Weights of a small audio captioner.
Model: log mel input, encoder arch ecapa_tdnn, encoder norm batchnorm, encoder activation silu, encoder depths [12], encoder widths [192], decoder width 128, decoder layers 7, decoder norm rmsnorm, decoder activation squared_relu.
Training: adamw at rate 0.0019, 4800 steps, batches of 48.
Data: trained on notes from a synthesiser with random patches, 78125 training examples, 2.9 epochs.
Rows from block 2 of the audio encoder of a small audio captioner, named by matrix and row number. Each number is 128 + 32 x the weight over its row's rms, rounded and kept within 0 to 255. All counts start at 0. Numbers have three digits each.
After each channel's rows are labels from the 100 clips, of 14976, where the channel reaches its highest value: "responds to" is what is common among them; "loudest band" is the band of the loudest frequency at the time of the peak. Only what is clearly more common there than usual is listed. The data: notes from a synthesiser with random patches. In brackets: how many of the 100, against the usual share in percent.
# c30: last pointwise conv (encoder.blocks.2.c3.0.weight, 192x192x1), inputs 64-127

c30.104:096129123164067112096115126111161129158127131093080149149124097104146092089139137108124141131121157079085138162135146144121090096143147114122114118157101140174131190160078186151123148068128142
responds to: gate (92 vs 24.5); drive (77 vs 25.6)
loudest band: 4000 to 8000 Hz (86 vs 20)

c30.140:147132180140183119110130142092061171119121104137143072113082060128193080097108112142140112212146169108145168138141176109140118155142144107176168110155085079140162110101124074110255133146108124
responds to: swell (66 vs 25.2); drive (55 vs 25.6)
loudest band: 4000 to 8000 Hz (99 vs 20)

c30.122:125109139101114067071108112107140169041061079174119111144113155038129055081062122099071140157124151118114139092121135105145117127095082128101141064155121151144137123078112101111183139123104120
responds to: bass register (77 vs 22.4); inharmonic FM (41 vs 10.2)
loudest band: 250 to 500 Hz (39 vs 14.6)

c30.172:147112135119134195167149156145158124212139119111166161112159093213112150141179088126187140121096182119150116132118109153080074115201184095121092130112122119129121159161126133181082174165077159
responds to: gate (100 vs 24.5); drive (76 vs 25.6)
loudest band: 4000 to 8000 Hz (56 vs 20)

c30.133:107153153159031080134139131165099140105143073097130096118102124091131141153128121135113130149128163111104205113066197125095141085129130100124183076135095196132125108135072172145166076097095133
responds to: swell (83 vs 25.2); inharmonic FM (39 vs 10.2)
loudest band: 4000 to 8000 Hz (94 vs 20)

c30.112:100121139105099107167122116130088158146122099107145137126123103126137138146109142141157121176105182134105176099122207108082159103121106101125168137193109120124130164072096150083184107098115140
responds to: swell (66 vs 25.2)
loudest band: 4000 to 8000 Hz (99 vs 20)

c30.12:114139162127094145166160153143105076175166151090112126120119121152154106119153130128138120118121127118184150170116121127089133110164110099105125123112116131109114169167122162125118140124124155
responds to: high-pass (86 vs 20.2); resonance (51 vs 14.7); filter motion: filter wobble (45 vs 20.1)
loudest band: 4000 to 8000 Hz (98 vs 20)

c30.173:105121145087128176112168124146111105177158130118114164135167111153145163079158118141142128141137165153139128177145143133139132162191151079112090144130133131146136171135138130114125167138072185
responds to: gate (100 vs 24.5); drive (80 vs 25.6); bass register (48 vs 22.4)
loudest band: 4000 to 8000 Hz (80 vs 20)

c30.18:110173150140096125138131145117110155150115120090079134152119069124144124131108147073114116121137116116069156116147136114087107144121097105147142101142093115120115131129097117131125078075080146
responds to: bass register (62 vs 22.4); gate (51 vs 24.5); oscillator: detuned saws (28 vs 9.8)
loudest band: 4000 to 8000 Hz (90 vs 20)

c30.93:126145140138135134110100090104157117111098141142119112124137139123136097100122172129129139104163116138104130125163108114117111137117133107170129127105101127102159124111090080104100112149160103
responds to: glide (69 vs 22.1); square (38 vs 10); triangle (31 vs 9.8)
loudest band: 500 to 1000 Hz (39 vs 16.2)

c30.110:102135157154084111154128132127138127170105136086088121140136091082167126094138147075119126143131166091126149174149159158059128139129132085115133080111119149144157144146136137125180116093108115
responds to: bass register (58 vs 22.4); gate (56 vs 24.5)
loudest band: 4000 to 8000 Hz (95 vs 20)

c30.91:105113144156131150120121119140133127168104155118132152172142157104177146112137160113123101140136183116113134160178141135116108183153189121161116116148126155123150179176110195121140161129133147
responds to: gate (93 vs 24.5); drive (84 vs 25.6)
loudest band: 4000 to 8000 Hz (49 vs 20)

c30.148:165114114103117139152111137133120141133166092121135099098134108089108167140134119099148136105094162115110096159157117123109147127126171130089082133105109167096154172156098157152092091113100139
responds to: echo (62 vs 24.6); square (56 vs 10); oscillator: triangle (28 vs 9.8)
loudest band: 500 to 1000 Hz (37 vs 16.2)

c30.75:125095151129129178152170122122158111165141100093168142078147088174132119093179111146178151123123139099129121151158134184147080112132172092102086078124057180087159152103095145146142132104102141
responds to: gate (56 vs 24.5); square (29 vs 10)
loudest band: 4000 to 8000 Hz (94 vs 20)

c30.14:104153094095123091078059045144166175081151101120098165107124146080161127132098142162062095135137102134136160146149128096117138072105107137133157114149126162141126124133131113166144153099111128
responds to: bass register (56 vs 22.4); gate (56 vs 24.5)
loudest band: 4000 to 8000 Hz (43 vs 20)

c30.189:119153154132073148119141097129122178134132112083118165087149105117171136115113121128127150133118149122083160143103172127120143152099120110134196078182138086175132110122089109136251127081151160
responds to: swell (63 vs 25.2)
loudest band: 4000 to 8000 Hz (99 vs 20)

c30.171:167126117153107133133122090113115116123087109135101133156130129105121125114112148087133134154131152077086152083169116124090079148199114091118151119124113131084164121092097135105093145119074152
responds to: inharmonic FM (53 vs 10.2); harmonic FM (42 vs 9.9)
loudest band: 1000 to 2000 Hz (30 vs 9.6)

c30.65:147100123128111173129160141132145082150123149095138154098159127148073122088132106118122107089127124101138072074169114115058123136153146088101113174106071112140163129135067156114094149122097129
responds to: bass register (58 vs 22.4); pluck (57 vs 25.1)
loudest band: 4000 to 8000 Hz (64 vs 20)

c30.84:178124077100129123127118113138140133116124130129139103096110106128088144125114102155137109096112093094128065147111112112123184090137133122064098139091130072086125138122130100128051097158108093
responds to: inharmonic FM (38 vs 10.2); square (28 vs 10)
loudest band: 500 to 1000 Hz (62 vs 16.2)

c30.46:149125167139143150156135142094120144174107112091114061119118126129125146112149155065145099186127133106096149146109117158103105158131164069059142096126094096178182105129104120129149115111078110
responds to: high-pass (69 vs 20.2); resonance (56 vs 14.7); filter opening (44 vs 19.9)
loudest band: 4000 to 8000 Hz (73 vs 20)

c30.21:165096161118166127120162151105131148134128092153125123110116190118127094111105131190141108112077148181128127163101148140114138118094105158095101154111127115099129098103202131138112133135175110
responds to: pluck (75 vs 25.1); glide (65 vs 22.1); square (32 vs 10); oscillator: triangle (26 vs 9.8)
loudest band: 250 to 500 Hz (35 vs 14.6)

c30.129:083143148128169156135106146108111130108144142143155123151118139132154104090108122136135126102121149141118102134152120132138162145145161184167105166143125116107094139118120100122091117144166139
responds to: glide (81 vs 22.1); pluck (52 vs 25.1); square (31 vs 10); oscillator: triangle (29 vs 9.8)
loudest band: 500 to 1000 Hz (50 vs 16.2)

c30.86:064142150148084142087140135138107164129140157111101110118108121090134103113084149105123147093137137093147137135140127139077099156117152120152137112115112120064102106146080127106135062107115129
responds to: glide (71 vs 22.1); square (38 vs 10); triangle (30 vs 9.8)
loudest band: 500 to 1000 Hz (59 vs 16.2)

c30.61:132111165126119172130156134140135125151158152131195163136136163139106152134117119163166128089068186154176115170137159166139140130167168172028067137080096143152134165154160168154095182144138173
responds to: gate (92 vs 24.5); drive (76 vs 25.6)
loudest band: 4000 to 8000 Hz (49 vs 20)

c30.150:137111144100092191130145131114156129153118140126159116090130111126087118098145134151158105127144149064098116066149137150099129131148137122165160118129109107125181145127077175120126100085097114
responds to: inharmonic FM (49 vs 10.2); harmonic FM (40 vs 9.9)
loudest band: 1000 to 2000 Hz (30 vs 9.6)

c30.28:109149136139107124144127094161140136129100105103120130081107109142101153148147105109159092103107131106112106116143114130124088142118104091120143149115104134109156109113108129118124100148094129
responds to: glide (55 vs 22.1); square (38 vs 10); harmonic FM (31 vs 9.9)
loudest band: 4000 to 8000 Hz (47 vs 20)

c30.159:161128100154114102117101116140133141124127100151152093122155139118071107110138112118126153094098102092104074097079105151107148111156119091040128140110116084112085143094123105138099111116135123
responds to: triangle (26 vs 9.8)
loudest band: 250 to 500 Hz (35 vs 14.6)

c30.67:164075179165091178177192136131134088178135192091180115119105079184132118100138129124184161111100161105120106122111150127114105115176177080109136124092109134141121161148091124119121127116122141
responds to: high-pass (57 vs 20.2); gate (52 vs 24.5); resonance (42 vs 14.7)
loudest band: 4000 to 8000 Hz (98 vs 20)

c30.33:152098096120148094108092087125119177055144094131118122105061102120158118125108140158087119119122132133158150169055108152162112114099052154116128079092110146132114081109168131145142143134097124
responds to: pluck (58 vs 25.1); square (38 vs 10); triangle (34 vs 9.8)
loudest band: 500 to 1000 Hz (50 vs 16.2)

c30.176:164124124129094126138136116143116119165144104103130127125106116142117112097118122147144129133118138137126091119135092136125104102113110091095085155114102117152153129096097124121136143145130133
responds to: high-pass (77 vs 20.2); resonance (55 vs 14.7); noise (35 vs 10.4)
loudest band: 4000 to 8000 Hz (91 vs 20)

c30.53:121167164175079157156135134172115102169151141047080154122151111152150173134163117055141108105135145076084151116114132134053064089170132083118134139157122138116120121146079136115146125109069150
responds to: high-pass (83 vs 20.2); resonance (63 vs 14.7); oscillator: noise (35 vs 10.4)
loudest band: 4000 to 8000 Hz (68 vs 20); 2000 to 4000 Hz (30 vs 4.8)

c30.4:099127136094122072039051078127117141092099099166089145118079146084124140142081141123075110144153128153123112117124056119115103119084093125152159095170162109092129050094181140105158170127163093
responds to: notch (56 vs 19.9); detuned saws (37 vs 9.8)
loudest band: 250 to 500 Hz (53 vs 14.6)

c30.188:107202147144045117114137108172143130142141122114071162165114141142163155138123167070092083144165155132066160126153126088129113116095093115149136137181116167157120122145111148140127144102109145
responds to: gate (75 vs 24.5); drive (74 vs 25.6)
loudest band: 4000 to 8000 Hz (81 vs 20)

c30.43:114102162144098140136138137094124156102161117097111108088126119109101106116147140125140152124128097130120151082071136140120125099138076091127177154132128116102103078124094107090115106145129089
responds to: bass register (48 vs 22.4); square (27 vs 10); oscillator: triangle (26 vs 9.8)
loudest band: 4000 to 8000 Hz (59 vs 20)

c30.161:103121139134135164121140133103119138125156136132202065026114108143165089085135062171144121142038124098113117131106149144174186144127131113088175106119076095143142085114130102153179158145090111
responds to: triangle (76 vs 9.8); swell (67 vs 25.2); low-pass (42 vs 19.8)
loudest band: 250 to 500 Hz (64 vs 14.6)

c30.137:119083164092132110098103124101075191132111043157109135116132184068181094126081142169118136191096161170155170162106193116161121137109091140117162095180094165153160093103154141129212146123141156
responds to: swell (56 vs 25.2); inharmonic FM (28 vs 10.2)
loudest band: 4000 to 8000 Hz (98 vs 20)

c30.108:123128172111087126114174175100129152109113131113132108049116051134144164104113131128123076158090142045097129150143116141112088158144064061098150104120058128119143103128063149125162140098057089
responds to: swell (62 vs 25.2); harmonic FM (44 vs 9.9)
loudest band: 4000 to 8000 Hz (84 vs 20)

c30.59:123140170149091091124137113140129156134122142121102115111144102101139122148118173091089120138103133139074190135160143088081159110118085128160139101127118188112186140144070152124145142048074120
responds to: drive (80 vs 25.6); bass register (46 vs 22.4)
loudest band: 4000 to 8000 Hz (97 vs 20)

c30.42:110150146160072122110165111145124119136134160135086093144087136139138132096151152118135104130114129101141131113129129119065095071123138120146143117117095109115106148153103120117149108085129122
responds to: high-pass (86 vs 20.2); resonance (58 vs 14.7); filter wobble (57 vs 20.1)
loudest band: 4000 to 8000 Hz (79 vs 20)

c30.98:154105213160139141121152180090077171120097145140153088140126096106123081123081165089084155157129143054090146104156153080120138142127151123117122120145104142126224114127136119078134107107107114
responds to: saw (26 vs 9.9)
loudest band: 4000 to 8000 Hz (78 vs 20)

c30.19:111102161141117118095129082106173124078184124127129127097125142137118130148123091153135107123106116148140148170089170155139147137097140154115132123131143118144132133135171118127148124164141129
responds to: drive (86 vs 25.6); pluck (73 vs 25.1); noise (59 vs 10.4)
loudest band: 4000 to 8000 Hz (47 vs 20)

c30.180:095140100123118099127144084093120130134134173115105127159160144104126159131132160114124106139164122144086111172145125147114180146085180135142097074133148142142154151144126111125141109075119121
responds to: glide (56 vs 22.1); square (46 vs 10)
loudest band: 250 to 500 Hz (50 vs 14.6)

c30.177:173126063118113102129099137139159129108093098134139120158163144098133115135105140117109122161185120114090139059143104117143133153075121106163092129153126152162136148078122134151118102111120137
responds to: bass register (90 vs 22.4); inharmonic FM (66 vs 10.2)
loudest band: 250 to 500 Hz (33 vs 14.6)

c30.49:119134161136134141137154116131132114098130122110152113121129119127139112097126167095161112142131137199092128130152122145158137122142126175148116182149112100146102151111115083105119114123111089
responds to: inharmonic FM (32 vs 10.2); square (29 vs 10)
loudest band: 500 to 1000 Hz (44 vs 16.2)